Rows from block 7 of the encoder of a small image FSQ autoencoder, named by matrix and row number. Rows with one number belong to one neuron. Each number is 128 + 24 x the weight over its row's rms, rounded and kept within 0 to 255. All counts start at 0. After the name is the row's rms in percent of the matrix's.
After each neuron's rows are labels from the 100 images, of 14976, where the neuron reaches its highest value: "place" is the part of the image that holds the peak. Only what is clearly more common there than usual is listed. The data: simulated fluorescence microscopy of cells. In brackets: how many of the 100.
# fc1: MLP up (encoder.blocks.7.mlp.fc1.weight, 576x96), inputs 0-95
# fc2: MLP down (encoder.blocks.7.mlp.fc2.weight, 96x576, transposed), outputs 0-95

fc1.129 088 [121 119 128 138 103 200  86 113 145 144 132 148  75 171 128 121 114 124 146 127  85 141  90 167 123 131 172 154 108 152 127 163 140 125 135 109 138 126 110 117 137  88 180 134 120 184 111 143 124 134  87 205 138 119 130 112 142 148 146 101  88 129 130 132 140 138 154 129 100 128 135 128 135 101 139 138 145 118 163 145 126 120 117 149 124 136 157 151 139 105 106 116 112 131 118 174]
fc2.129 085 [133 135 142 110 125 136 127 169 157 105 151 122 155 116  91 115  86 131 128 121 127 114  82 187 148 167 108  68  80 133 101 149 141 104 116 126 140  93 129 143 119 113 135 109 137 137 155 104 127 107 157 129 128  85 109 106 177 140 133 139 178 112 158 127 144 193 115 124 146 111 121 152 109 111  87 120 119 122 153  94 155 111 152 166 130 132 144 112 125 117 108 154 129 110 145  99]
place: top left (37); bottom left (29)

fc1.61 103 [118 143  99  92  89 130 154 105 123 112 126 108 118 116  94 119 117  97 135 157 128 108  99 155 169  88 151 177 130 126 145 163 157 102 116 123 171 126 135 145 125 139 110 157 125 153 143  92 126 176 149 103 104 112 104 166 129 127 154 133 115 100 123 138 135 138 126 120 134 121  91 148 123 124 160 152  99 149 158  98 150 154 119 127 174 139 188  94  96 131 132 184 133 138 162 148]
fc2.61 093 [111 140  92 127 122 166 108  89 138 122 163 109 120 123 124 153 118 133 119 106 134 119  92 101 118 110 112 127 118 114 148 140  99 169 136 108 154 143  98 142 127 133 130 135  91 142  46 141 114 122  84 112 169 138 135 151 133 153 135 100 112 136 115 124 165 165 132 164  98 176 121 160 101 113 144 117 103  83 114  72 149 172 107  94 109 123 126 130 142 147 109  99 109 123 104 147]
place: bottom left (32)

fc1.126 096 [131 106 132 157 110  90 132 129 146 151 125 183  98 106 170 141 127  92 143 135 128 125 144 123 156  99 116 139 149 158 128 111  84 138 128 138 140 142 117  99 109 149  89 125 139 142 143 109 158 142 132 164  90 115 119 112 110 110 174  73 133 140 131 105 149 126 133 145 123 132 169 181 118 134  87 159 157 120 142  96 177 167 151 138 168 130 131 103 119 134 110 177  96 149 126 160]
fc2.126 098 [111 106 125 131 144 165 123 156  87 141 143 143 151 164 141 104  85 181 146 113 134 160 156 110 136 106 117 117  97 122 134 120 119 136 134 110 114 108 157 128 178 154  87 165 125 118 112 103 166 167 125 107 124 131 137 101  89 133 171  69 110 131 108  95 124 138 106 145 102 120 138 131 143 155 133 142 145 106 151 148  99 168 123 101 138 139 120 167 127 131 107 136 113 173 150  73]
place: bottom centre (27)

fc1.52 103 [121 146 120  88 101 131 159 124 118  87 108 101 122 159 134  74  84 164 160 105 106 146 159 113  84 133 147 109  81 131 107 136 132 145 143 102  95 135 122 145 124 133 124 160 142  91 113 145 153 128 154 151 114  97 127 147 105 122 104 161 109 131 114 166 128  86 144 119 133 154 152 117 120 123 142 113 129  95 122 145 141 132 169 124 175 184 157  92 111 153 147 157 126 130 157 166]
fc2.52 097 [126 134 123 125 121 127 110 161  82 155  85 129 117 104 153 141 119 155 143  71 111 149  85 139 105 143 186 103 151 122 113 137 101 117 130 126 124 156 147 155 122 140  87 139 163 172 102  72 147 135 150 165 144 141 104 124  62 118 154 140 164 101 106 132 132 109 120 125 164 128 115 142 180 127  98 153 139 131 120 115 111 131 118 121 162 109  83 156 114 144 116 121 132 137 135 124]
place: top left (29)

fc1.525 106 [164  95 121  88 182 137 126 141 130 161 160 117  85 124 120 140 160 143 113 145 122 102 126 154  81 146 121 156 160 106 125 111 114 138  98 109 139 123 143 104 139 108 123 101 133 108 126 115 160 141 160 180 120 127 161 163 160 131  97 138 118 126  90 129 140 127 135 145 161 106 120 132 114  85 155 156 133  85 194 113 150 135  97 131 120 117 100 102 103 177 117 168 136 144 124 127]
fc2.525 116 [159 112  89 138 139 155 131 135 170  92 112 100 133 135 142 151 153 129 117 117 157 132 129 180 138 131  98 153 134 129  86 111 118  83 106 128 184 149 106 129 119 117 107 141  78 139 102 145 110  89 133 140 162 163 111 110 129 125 116 172  92 115 121 160 129 195 134 131 120 120 167  86 141 122 139 152  91 148 147 136 129  97 131 110  91 131 144 128 116 180 137 150 134 144 133 131]
place: top right (32)

fc1.416 100 [ 58 150 143 135  74 159 141 152 111 112 131 170 122 143 113 124 108 133 124 127 125  94  79 117 100 109 150 151 143 118 116  91 120 120 128 122 132 142 149 109 117 147 105 108 163  58 146 130 182 118 137 130 153 126 156 121 116 137 159  84 152 143 163 182 114 137 111 117 110 125  87 135  92 151 109 150 135 134 101 147 124 115 102 133 117 156 166 113 111 119 128 144  95 128 134 154]
fc2.416 103 [ 96 102 131 114 101 143 136 130 114 173 143 177 155 176 141 113 123 136 147 103 128 181 142 115 143 120 102 144  92 119 138 174 124  95 146 123 121  87 165 114 108 176 109 146  95 111 161 154 133 124 152 119 134 140 186 142 121 135 144 171 107 108 148 128 119 122 136 137 112 118 106 121 173  99 169 149 112 125 122 136 112 133 183 131 109  83 141 143 104 144 165 133 147 110 132 113]
place: top centre (27)

fc1.304 092 [138 143 174  94 116  94 120 139 146 111 137 115 130 130 105 135 132 134  79 103 163  93 114 154 131 140 153 111 139 132 144 159 134 114  66 136 148 137 105 109 183 102 125 130 161 135 142 145 143 129 154  92 150  98 108 122 112 121 113 108 153 124 140 154 102 140 166 126 114 109 103 133 131 165 121 151 144 175  86 189 124 150 118 138  92 170 143  91  95  97 140 107 150 110 106 128]
fc2.304 123 [120 105  67 156 122 146 110 129 112 153 132 109 132 125 150 123 147 174 148 120 161 132 107  88 139 144 124 113 111 112 105 128 114 140 138 145 120 128 123 146  95 105 146 147 119 106 106 146 107  89  79 167 136 149 122  77 119 167 151 175 134  93 144 165 111 136 153 156 136 154 161  88 160 107 118 128 128 120 152 136 123 168 126  93 146 151 101 118 157 132 112 188 117 134  94  97]
place: top centre (27)

fc1.269 108 [122 166  98 152 136 172 176 106 123  78 106 115 165 130 109 116 117 104 140 166 113 125 122 145 172 114  96 130 114  98 123  87 162 117 138 128 124 129 134 115 111 111 111 137 164 162 115 158 103 146 145 129 118 154  86 156 141 181 164 126 126 113 127 139 117 102 117 148 108 106 161 146 161  69 116 122 154 168 144 155 142 124 126  96 113 156 113 132 151 103 136 150 169 102 146 126]
fc2.269 106 [ 75 150 146 145 130 181 136 141  93 131 119 145 131 181 154 126 120 131 135 106 179 128 118 132  94 136 151 142 115 164 124 127  99 143 123 123 149 171 186 148 138  88 111 141 170 113  69 115 122  94 104 119 135 132 125 107 138 112 140 153 127 133 124 127 142 112 101 121 160 139 148 148 140 102 175 164 131 144 110 153 150  99 100  95 176 136 161  95 140 114 141 116 104 123 114 137]
place: bottom centre (28)

fc1.186 101 [118 153 103  96 133 116 113 120 162 110 156 164 133 126 105 188 100 162 142 118 140 107 167 128 180 122 152 146 163 126 126 184 147 124 123 117 129 110 123 138 119 168 173 109  87 140 132 114 125 151 110 121  79 154 175 114 112 135 107  93 159 130 115 153 120 103 112 119 122 157 128 101  98 118  88  81 139 133 108 109 139 153 137 153 128 100 127 146 118 109  85 146 132 160 107 122]
fc2.186 094 [160 116 157 142  78 130  72 144 172 115 115 159 126 149 149 119 148 120 141 127 133 129  97 132 128 165 100 137 134 118 125 150 127 137 119 115 108 156 119 133 150  89 101 166 138 162 120 141 129  63 137 153  98 135  98 117 100 148 147 118 161 105 164 162 131 155 136 142 131 122 129 168 108 126  78 120 127 146 147 126 150 105 137 203 100 150 134 144  99 150 131 111  89 100 136 139]
place: bottom left (31)

fc1.205 108 [150 110 121 124 123 144 124 141 105 154 154 132 104 115 117  68 177  99 160  79 132 158 140 114 139  98 116 135 147 140 137 124 123 143  78 145 116 142  80 150 132 119 162 125 123 133 135 114 143 191  81 159 148 121 123 114 138  89 116 122 149 145 170 112 143 100 120 152 180 157 114 112 149 135 136  86 121 145 142 157 151 185 134 117 101 143 115 110 133 113 100 114 108 139  95 126]
fc2.205 088 [ 85 152 142 103 134 129 108  97 129 125  89 151 122 188 127 134 148 121 143 102 133 139 137 109  87 156  94 185 107 116 129  79 148 132 146 172 102 149 122 119  89 114 136 100 117 125 144 118  98 134 114 137 137 170 129 153 153 151 136 130 149 142 130 151  83 114 122 116 126 131 119 108 110 190 154 104 139 109 141 114 135 175 131  61 131 138 114 128 124  99 138 115 132  90 155 102]
place: middle left (27)

fc1.296 105 [173 114 179 153 150 166 113 171 127 132 173 142 111 133 142 151 141 144 135 162 132 113 116 127 123 117 147 118 168 129  96 133  77 120 109 150 118 117 113 156 127 120 142 138 145 144 116 177 108 143 125 116 113 110 112 188 107  88 131 128 112 141 105 100  98 101 123 141 107 162  97 106 123 103 114 161 170 123 137 164 150  95 132  91 114 110 123 124 187 152 159 121 133 166 125 140]
fc2.296 103 [145 145 139 149 149 114 123 131 120 141 184 177 113 116 127 124 127  84 139 126 124 109 108 116 167 150  97 115 134 140  83 161  98  97 181 139 118  81 178 114 121 161 132 150 117 154 121 175 116 152 164  99 117 100 145 143 128 142 113 154 135 128 170 124 152 151 149 139 126 135 134 153 113 167 133 126 105 167 163 139 127 118 146  90 113 190 146 102 159 142 110 125 118 129 129 125]
place: middle left (28)

fc1.125 104 [164 128 113  98 117 138 141 166 146  75 131  84 165 179 122 144 155  92 149 110 125 181 133 137 154 104 142 117 174 112 136 119 128 103 175 118 117 137 147 136 131 145 156 130  88  97 143 162 132 129 159 103 118 159 113 141 101  83 141 111 125  65 130  72 121 128 141 120 100 110 147 142 119 102 133 131 129 121 119 102 129 146 129 148 163 141 136 129 139 131 125 147 143 125  69 137]
fc2.125 096 [123 124 130 131 120 117 106 122  89 160 111 132  93 117 148 127 112 149 144 140 168 100 104 143 168 130 104 143 121 166 161 119 136 133 153 122 103 136 127 161 143 146 127 108  74 174 133 159 105 163 119 182 153 134 159 136 106  94  91 131 144 176 163  95 144 112 124 134 151 165 117 141 147 137  97 112 148 137 105 139 128 139 123 112 165 131 132 177 119 141 104  72 147 148 171 104]
place: bottom left (27)

fc1.163 104 [159  66 106 123 102 115 150 110 108 157 135 114 128 129 116 143 163 141 135  99 144 112 109 109  92 135 102 136 166 124  78 151 170 150 101 139  86 136 130 157 134  71 128 138 128 105 133 136 157 103 138 127 140 113 118 149  98 119 110 146  97 128 172  89 147 119 162 121 144  99 129 130  89 111 140 124 138 158 166 117  77 149 129 150 140 116 164 120  85 143  91 148 125 120  97 150]
fc2.163 100 [160 139 110 109 181 126 134 139 132 146 140 124 173 114 122 109 139 103 118 128 117 103 122  90 133 119 117 133 120  96 153 132 141 154 101 115 134 120 143  88 110 112  88 137 133 109 132  99 143 126 162 180 173 155 100 134 114 157 158 150 120 116 162 144 101 119 178  76 210 129 109 135 107 125 159 136 150 100 113 127 127 138 106 177 131 131 115 114  96 126 145 103 170 122 133 131]
place: top centre (29)

fc1.476 093 [153 128 150 141 122 131 146 163 121 100 138 113 149 127 157 124 132  86 143 115 118 135 123 116  91 137 133 118 153 132 132 172  98 136 126 135 131 116 142 118 107 116  84 103 141 126 117 138 125 140  93 143 119 153 131 106 134 113 134  92 149 111  87 102 125 124 155  86 156 113 103 110  84 101 118 160  98 112 126 183 119 133  45 124 156 145 137 107 134 144 168 175 153  76  80 122]
fc2.476 114 [117 172 116 126 110 131 105 100 143 103 157 162 120 109 117 114 119 128 120 145 166 133 137 162 196 178  97 110 127  92 160 157 112 120 100 134 138 112 167 141 139 115 112 116 131 147 174 119 114 134 110 114 126 105 154 150 101 147 124 119  77  78  83 150  75 132 138 141 131 161 115 144 124  76 144 128 113  98 134 126 131 129 118 136 120 126 116 128 161 161 133  97 165 153 134 162]
place: top centre (30)

fc1.124 094 [118 140 111 138 104  84 175 109 119 137 110 128 113 126 104 153 146 116 155 126 137 139 102 152 126 122 123 124 127 145  65 181 111 123 193 104 185 136 212 122 137 169  89 151  99  76 110  95 126 153 117 104 132 155 121 123 138 119 140  99 115 114 120 128 160 145 119 133 120 138 128 103 115 135 117 129 105 121 141 133 132 151 134 144 109 151 113 151 122 118 165 124 148 111  99 158]
fc2.124 095 [161  73 150 127 121 143 111  89 119 135 137 159  99 109 123 148 104 130  98 161 110 144 148 124  98 104 101 153 146 166 133 112 134 161 101 159 144 189 124 143 166 119 143 109 111 110 143 132 130 134 125 127 146 147  88 152 133 168 131 130 181 126 113  97 149 149 149 122 106  89 109 142 132 139 106 136 100 127 121 137 101 186 102 133 154  96 177 122 140 140 164 113 140 163 146  97]
place: top left (28)

fc1.155 103 [140 133 149 137 137 109 136 122 105 177 112  93 123 124 117 153  97 141 114 142 130 139 115 129 102 151 135 118 153 168 119  80 163 116 114 165 109  83 137 153 105 113 157 101 116 129 176 154 123 111 101 152 118 111 134  60 175 159 103 151 112 147  95 138 142 149 129 129 134 138 146 153 149  67 154 137 139 149 150 154 130 131 119 182 138 147 148 166 115 162  98 120 113 133 112 106]
fc2.155 086 [167 145 104 125 127  97 138 132 167 148 115 118 111 102 103  97 150 120 110 135 144 139 165 129 131  80 126 117  92 164 116 139 139 148 112 136 152 176 130 131 115 134 102 114 161 109  92 140 150 111 104 147 138 112 110  73 183  99 130  96 137 104 138 128 134 166 124 146 139 200 126 147 124 150 125 118 110 158 119  91 133 102 178 117 140  89 118 116 102 143 111 172  99 126 113 119]
place: centre (36)

fc1.521 090 [124 143 138 111  78 143 120 102 126 117 140 115  78 132 179 121 156 146 111 136 129 136 136 117 148 127 137 118 144 128  73 108 196 128 134 137 121 116 139 132 129 137 131 139 108 158 122 153 126 124 172 160 158 126 159 111 128 115 169  89  98 107 144 149 134 105 158 135 174 156 144 175 121 146 151 108  97 128 172 150 124  84  97 113 100 130 155 161 148 163 143 133 128  88  96 118]
fc2.521 083 [140 101 124  86 161 106 158 108 136 120 124 137 141 141  97 116 100 132 104 129 157 137 114 132 128 133  94 173 132  95 129 132 134 142  99 151 162  81 104 164 176 141 144 135 126  83 142 124 145 113 124 150 117 135 147 123 152 103 132 124 154 113 121 121 116 107 117 149 131 134 129 103 148 131  85 166 193 111 135 122 131 165 123 128 125  84  90 146  81  68 130 112 117  95 110  77]
place: top centre (29)

fc1.113 101 [180 161 133 152 114 140 109 120 175  91  79 124 148 127 144  94 127 125 155 135 116 113 106 131 195 126 142 151 147 145 111 145 117 142 132  97  95 110 119 113 108 167 143 146 134 115 122 117 128 127 149 114 102 131 126 122 123 138 155 161  79 115 116 134 107 159 152 151  97 170 126 172 134  88 101  92 148 175 131 139 153 105 150 125 114 111  94  99 114 141 124 135 106 135 180  93]
fc2.113 103 [117  92 120 154 114 148 148 100 130 127 151 115 125 143 124 108 133 143 159 115 117  99 135 174 149 112 111 136 125  99 139 105 128 212 154 172 129 112 149 116 105 122 141 123 100 135 145 144 114 134 136 151 154 162 143 111 126 150 119 147 143 154 128 150 118  91 157 114 129  98 104 179 164 118  73 103 119 161  97 137 142 138 192 139 103 114 152 143  87 140 137 164 137 110 160 109]
place: bottom centre (28)

fc1.116 099 [188 125 138 123 121 143  90 102 118  88 122 117 131 160 113  90 139 143 146 124 143 169 125 138  99 115 125 132 125 135 175 122 157 154 128 112  57 188 107  98 116 146  73 121 127 115 132 135 161 130 147 118 142 120 144 146 139 179 118 114 120 111 107 129  92 117 147 118  94  96 130  92  95 111 123 116  96 190 151 151 119 141 137  92 148 132 130 146 107 152 125 118 109 137 126 139]
fc2.116 101 [192 123 148 191 119  90 142 146 128 140 167 138 171 170 116 161 154 156 145 158 142 184 140 124 113 127 156 143 149 119 111 147 140 158 129 121 139 141 131 117  82 108  92 168  79  94 115 160 118 178 126 108 132  99 122 116 122 133 115  95 132 130  99 142 115 131 140 140 116 103 114 135 128  91 141 168 121 142 127 133 148 153 152 100 117  96 142 138 102 136 161 104 116 133 124 112]
place: centre (27)

fc1.97 106 [100 162 153 152 171 104 105 110 145 120 119 155 182 144 137 125 140 137 129 109 130  98 122 112 109 101 130 141 128 144 122 126  84 115 171 136 119 147 112 141 141 102 140 157 120 131 114 177  84 169 100 162 126 144 130 120 112 112 179 156 145 145 124 131 173 122  90 138 173 125 113  86 116 126 139 118 124 112 151 152 106  70 134 105 112  79 128 104 128 106 130 168 143 125 171 124]
fc2.97 093 [146 132 137 122 117 157 111 115 131 138 159 109 115 168 138 121 120  97 134  67  93 164 143 109 118 140 123 115 138 147 109 101  82 138 126 122 124 147 111 132 149 164 128 138 136 104  99 148 120 135  99 148 150 108 143 143 208 133 152 127 125 128 137 126 128 135 137 103 186 183 165 165 138 155  92 150  95 110 152 127 129 123 154 167 154 156 113 134 131 142 109  80  94 160 127 117]
place: top right (30)

fc1.538 097 [148 133 150 154 138 136 122 165  94 107 131 129  91 113 108 138 106 129  96 115 133 131 154 103 142  84 178 147 161 142 127 149 130 117 129 142 156 144 144 102 152 152 144 104 164 161 131  93  80 124 161  79 156 118 108 138 164 169 103  93 113 165 159 106 145 100 120 147 127 154 144  98 167 148 128 109 105 106 120 129 133 106  98 145 108 113 142 123 179 113 156 146 172 151 142 115]
fc2.538 106 [126 122 131 129 160 172 140 116 124 181 155 161 117 124 135  96 104 122 111 144 102 103 143 141 144 152 108 144 139 101 202 135  99 105 153 150 121 125 118 179 117 131 130 155 123 125 129 149  54 144 103 108 164 143 133 111 109 113 106 140 191 125 136 161 143 105 113 148 113 137 141 164 114 162 118  94 153 113 115 105 102 140 133  91 125  93 139 143 167 146 143 111 132 114 130 114]
place: bottom right (27)

fc1.181 094 [130 153 147 116 103  85 121 102  92 116 137 124 113  95 191 153 136 113 134  88 173 116 124 127 109  95  87  77 127 117 119 125 120  89  96 167 116 130 137 114 120 102 131 112 144 134 126 141 118 140  94 110 135 170 106  71 114 149  79  92 172  80 133 108 127 179 101 126 150 132 124 143 105 120 128  87 136 117 147 126 124 110 127 135 113 136 127  91 135 113 106 135  97 128 139 145]
fc2.181 097 [114 137 140 106 124 180 104 127 140 168 144 135 133 109  90 142 104 131  95 120 123 100 142 140 109 138  91 118 134 123 134 160 137 138 166 107 152  84 132 150  73 111 100 129  96 123 145 158 102 110 118 118  93 114 152 159 150 159 162 149 150 106 102 139 117 111 137 125 158 170  83  65  93 168 129 131 112 140 149 108  93 145 125  99  99 151 109 127 129 109 146  87 134 111 110 113]
place: bottom right (52)

fc1.4 100 [128 127 119 151 149 111 107 128  79 152 154 140 123 155 126 105 140 156 102 122 155 138 107 132 120 146 124 161 157 146 161 124 162 116 152 102 126 124 107 153 106 138 115  83  90 135 145 164 131 110 143 136  95 136 130 154 134 135 112 160 113 155 103 150 126 107 112 138 108 142 159 129 135 112 148 170 126 149  75 129 156 209 166 155 147 124 178 141 167  99 112 141 140 100  88 104]
fc2.4 088 [113 109 120 150 186  73 131  90  93 131 112  96 188 158 123 125 128 115 123 110  82 115 122  98 121 158 148 150 100 137  79  88 105 127 125 110 138 126 149 147 141  92 107 150 120 151 160 131 186 118 144 135 153 131  97 130 132 100 133 100 138 132 118 110 144 160 122 119 138 149 110 128 148 125 180 121 119 129 171 143 146 138 149 162 162  78 129 118 147 119 130 130  89 114 130 128]
place: centre (32)

fc1.391 105 [142  91 132 105  86 108 114 145 141 129 120 112 150 132 165 161 143 136 180 124 156 142 152 143 121 136  91 130 101 118 159 133 103 159 149 128 144  95  95 171 158 140 152 145 118 136 121 127 134 102 133 154 108 164 144 133  75 105 154 116 101 122 102 126 167 138 150  67 114 127 148 118 135 128 131  91 122 121 142 186 118 141  97 108 131  94 114 136 174 139 157 109  97 164 111 152]
fc2.391 102 [165  80 141 138 130 135 117 126 121 118  78 163 141 145  92 109  95 143 103 110 167 106 135 172 149 159 132 112 119  98 122  76 129 153  90 155 117 143 147 146 148 106 100 176  99 137 130 158 100 113 113 119 149 160  96 116 161 126 114 104 132 101  88 142 137 118 133 100 130  96 103 135  87 173 118 129 109 134 121 127 148 140  89 168 129 135 135 160 132 131 129  80 128 134  90 122]
place: top right (40)

fc1.526 105 [157 161 114 138 128 142 151 142 114 137 145 131 112 159 128 137 125 151 136 155 150 121  98 122  92  92  91 135 129 150 159 122 162 139 125 159 104 158  98 154 164 118 109 142 155  90 148  79 163  94 162 156 154 157 137 121 147 130 131 125 113 123 180 114  89 137 103  70 148 116  95  98 141 145 149 113 135  95 119  98 155 120 133 134 135 102 118 126 115 149 169  85 113 116  85  99]
fc2.526 086 [122 118 175 111 117 154 136 155 128 123 135 134 139 153 122 118 114 113 157 143  74 141 111 119 133 101 150 129 146 168 140  81 166 117 120  87 112 110 137 101 104 122 157 131 125 150 121 157 176 145 139 137 139  83 123 105 139 114 126  89 151 137 103  97  93 137 108 134 147 122 150 134 180 120 153 131 177 197 133 134 116 131 167 150 110 147  98 130 122 137 132 103  91  93 174 139]
place: middle right (33)

fc1.445 095 [141 136 155 101  76 136 141 132 118 113 136  92 142 159 102 135 108 102 125 111 125 116 120 134 146  74 130 133 142 104 140 115 123 137 113 134 153 116 129 158 104 150 107 170 118 130 147 114 129 148 113 213 140 140 132 148 182 126 144 120 113 129 114 167 135 137 198 146 169 162 148 135 133 144 121  98 133 154 150 101 144 134 150 193 113 119 153 114 133 175 116 113 135 125 123 102]
fc2.445 108 [136  94 130 132 136  98 148 110 112 136 105 118 120 137 131 117 119  44 143 114 122 162 166 128 102 122 160 111 148  80 123 124 130 187 119 134 125 121 141 141 191 124 122 135 146 152 109 126 138 148 139 141 119 160 106 160 158 106 146 139 114 134  87 132 164 125 108 142 151 128 141 153 140 157  97 136  93  96 148 144 100 147 156 145 160 137 165 149 157 146 177  97 115 141  94 110]
place: top right (50); top centre (29)

fc1.522 102 [117 121 156 155 126  94 172 119 137  84 141 107 139 133 159 100 147 150 149 129 146 132  70 138  95 146 137 104 109 111 113  52 188 144  90 111 112 161 144 122 145 134 118  93 109 136 154 126 104 156 149 150 167 121 109 145 153 154 141 130 101 118 138 160 130 109 102 156 133 138 124 103 155 140 111 110 163 141 101 145  93 118 141 116 133  91 123 134 117 138 109 132 113 120 134  67]
fc2.522 107 [118 124  84 148 140 133 112  93 136 150 119 128 138 115 122 196 137 100 116 144 156  97 101 143 115 121 158 165 159 143  89 168 136 106 156 103 144  96 123 163 133 130 141 123 166 107 136 174 134 128 124 200 109 109 107 132 120 137 134 129  69 143 142 126 137 122 105 160 137 106 145  73 167 131  74 144 127 107 109 130  98 125 133 158 127 120 104 111 133 133 137 129 143  93 124 109]
place: middle right (43)

fc1.57 111 [161 134 135 140 127 104  88 155 132 143 119 110 113 164 134 105 139 205 107 128 158 128 139  79 132 127 156 149  91  91 111 169  85 143 154 128 128 130 113  88 185 152 169 154 100 130 113 103 173 149 114 142 143 125 141 141 128 117  74 117 117 125 120 152  97 140 139 115 123 124  96 131  92 112 151 161 142 173 117 123  97 115 139 106 107 128 141 103 101 148 135 137 119 138 150 131]
fc2.57 104 [155  97 142 127 106  97 159  98  83 129 114 129 123 133 117  85 158 142 140 115 139 123 127  94 135  87 163 122 139 102 149 152 122 139 156 125  90 133 141 122  97 141 159 117 107 139 161  43  92 128 167 127 108 145 124  95  97 126 114 152 169 134 113 108 152 131 133 169 132  97  72 144 124 134 151 125  99 113 120 108 114 130 126 101 124 158 118 175 137 172 148 131 121 142 147 116]
place: middle right (33)

fc1.505 095 [153 144  93 116 100  98 152 140 165 148 132 136 125 117 137  84 154 114 112 134 156 123 108 117 136 105 127  94  61 111 125 188 147 178 117 116 114 134 120 126 138 181 117 128 146 150 119 120 114 112 170 131 109 149 121 112 118 164  89 124  68 127 150 161 131 154 110  88 167 124 122 116 100 143 137 108  97 111 130 141 142 141 177 108 151 101 129 148 121 133 178 136 118 131 125 122]
fc2.505 094 [ 81  84 189 149 130 124 112 149 138 130  76 143 115 107 133 137 134 123 173  81 159 105 134 157 139  94 141 130 110 105 103 126 131 107 142 126 138 157 118 118 152 134 109  97 125 151 167 139  57 101  91 133 123 113 107 140 102 138 155 161 152 126 164 133  75 135 161 103 128 134 165 132 123 121 106 156 116 163 142 153  85 157 159 135 121 139 143 129 110 134 125 136 147 136 135 116]
place: top left (42)

fc1.91 082 [ 91 127  94 184 102 127 118 126 128  74  91 116 134 151 113 151 112 114 115 125  97 157 150 140 159  98 113 105 163 130 125 107 113 135 139 144 127 157 114 124 157 124 123 164 109 124 141 149 116 159 142 120 143 122 128 143  84 128 120  65 116 122 143 154 140 145 130  92 137 131 155 119 108  70 150 127 102 138 137 112 118 121 110 148  77 163 162 129 101 152 142  96 199 120 149 115]
fc2.91 100 [132 122  98 146 134 136  97 127  93 154 130 159 151 122 136 128 147 154 131 126 108 143 132 116  91 115 134 140 161 115 120 130 138 123 102 108 141  72 164 125 118 135 172 120 128 202 159 122 152 113 134 153 133 139 135 118 124 143 110 156  74  91 101 157 140 152 115  96 156 116 107 166 185 124 150 134 160 127 148 113 159 105 121  74 111 123 160  68 112 123 145 120 102 109 120 127]
place: bottom left (29)

fc1.118 091 [157  91 164 139 142 125 146 136  97 126 106 103 119  92 164 115 128 119 115  90 122  88 128 138 132 140  68 126 100 145 139  84 120 103 127 126 160 176 105 107 123 107 142 119 103 144 128 127 129 137  96  83 124 110 132 154 154 135  84 107 141  71 168 153 163 149 137 108 150 147 117 138 159 143 103  93 145  73 142 116 109 104  90 124 141 111 153 137 151 128 137 108 122 113 171 126]
fc2.118 100 [129  98 116 155 126 107 121  95  82 159  96  98  99 113 153 121 165 120 106 120 155 154 168 139 125  92 132 104 172 101 135 146 107 162  98 122  97 106 149 123 131 131 132 150 139  99 113 147 113  94 112  95 143 143 159 186 153 145 121 150 165 131 118 159 114 129 131 205 130 119 110 140  99 106 122 147 131 108 117  97 104 126 160  85 113 141 142 155 101  96 137 103 123 121 124 114]
place: top right (37)

fc1.397 106 [133 111 155  94 174 146 177 107  64 134 145 124 159 114 128 104 136 132 133 133 157 148 124  99 112 112  89  91 103 140  83 103 136 141 109 157  90 106 142 132  63 108 105 101 127 158 148 149 140 144 123 134 122 131 125 130  97 136 154 154 119 143 140 121 155 105 142 101 122 115 152 107 129 146  88  86 149  99 155 114 128  90 139 124  94 137 124 165 133 158  89 147 113 100 134 105]
fc2.397 091 [161 142 149 129 139 160 155 125 120 139 128 148 129 131 135 149 149 104 123 117 163 118 164 125 144 118 114  88 152 113  99 109 134 142  87  91 166 136 112  97 135 118  61 134 125  97 117 122 152 115 149 119 153 129 175 114 143 135 110 127 134 126 124 136 162 114 129 146 167 137 145 161 157 117 180 111  91 129 115 187  91 174 138 142 115 156 121 143  94 167 126 167  82 114 102 126]
place: top right (29)

fc1.264 087 [132 124 124 118 132 152  89 117 107 149 136  94 132 136 165 161 121 140 110  98  93 154 112  97 191 133 117  93 151 128 140 154 112 132 149 132 148 125 148  64  93 158 181 132 115 156 149 121 167 114 151 136 115 137 125 147 107  89 163 119 143 102 111 147 128 131 117 160 162 155 145 148 141 153 105 152 141 108 166 124 123 154 174 106 124 171 100 120 151 106 152 136 127 125 170 113]
fc2.264 106 [140 107 150 142 113 170 152  98 106 166 162 155 109 123  89 107 114 110 125  95 107 138 124 108 120 133 155 156 131 148 106 115 125 126 126 138  98  79 105 169 117 127  89 133 166 108 118 115 120 156 125 137  72 144 124 162 149 153 166  94  54 132 181 102 142 135 141 127 120 124 118 143 101 126 116  89 134 118 144 132 139 153 131  87 136 121 114 127 120 134 112 176 147 104  98  99]
place: middle right (32)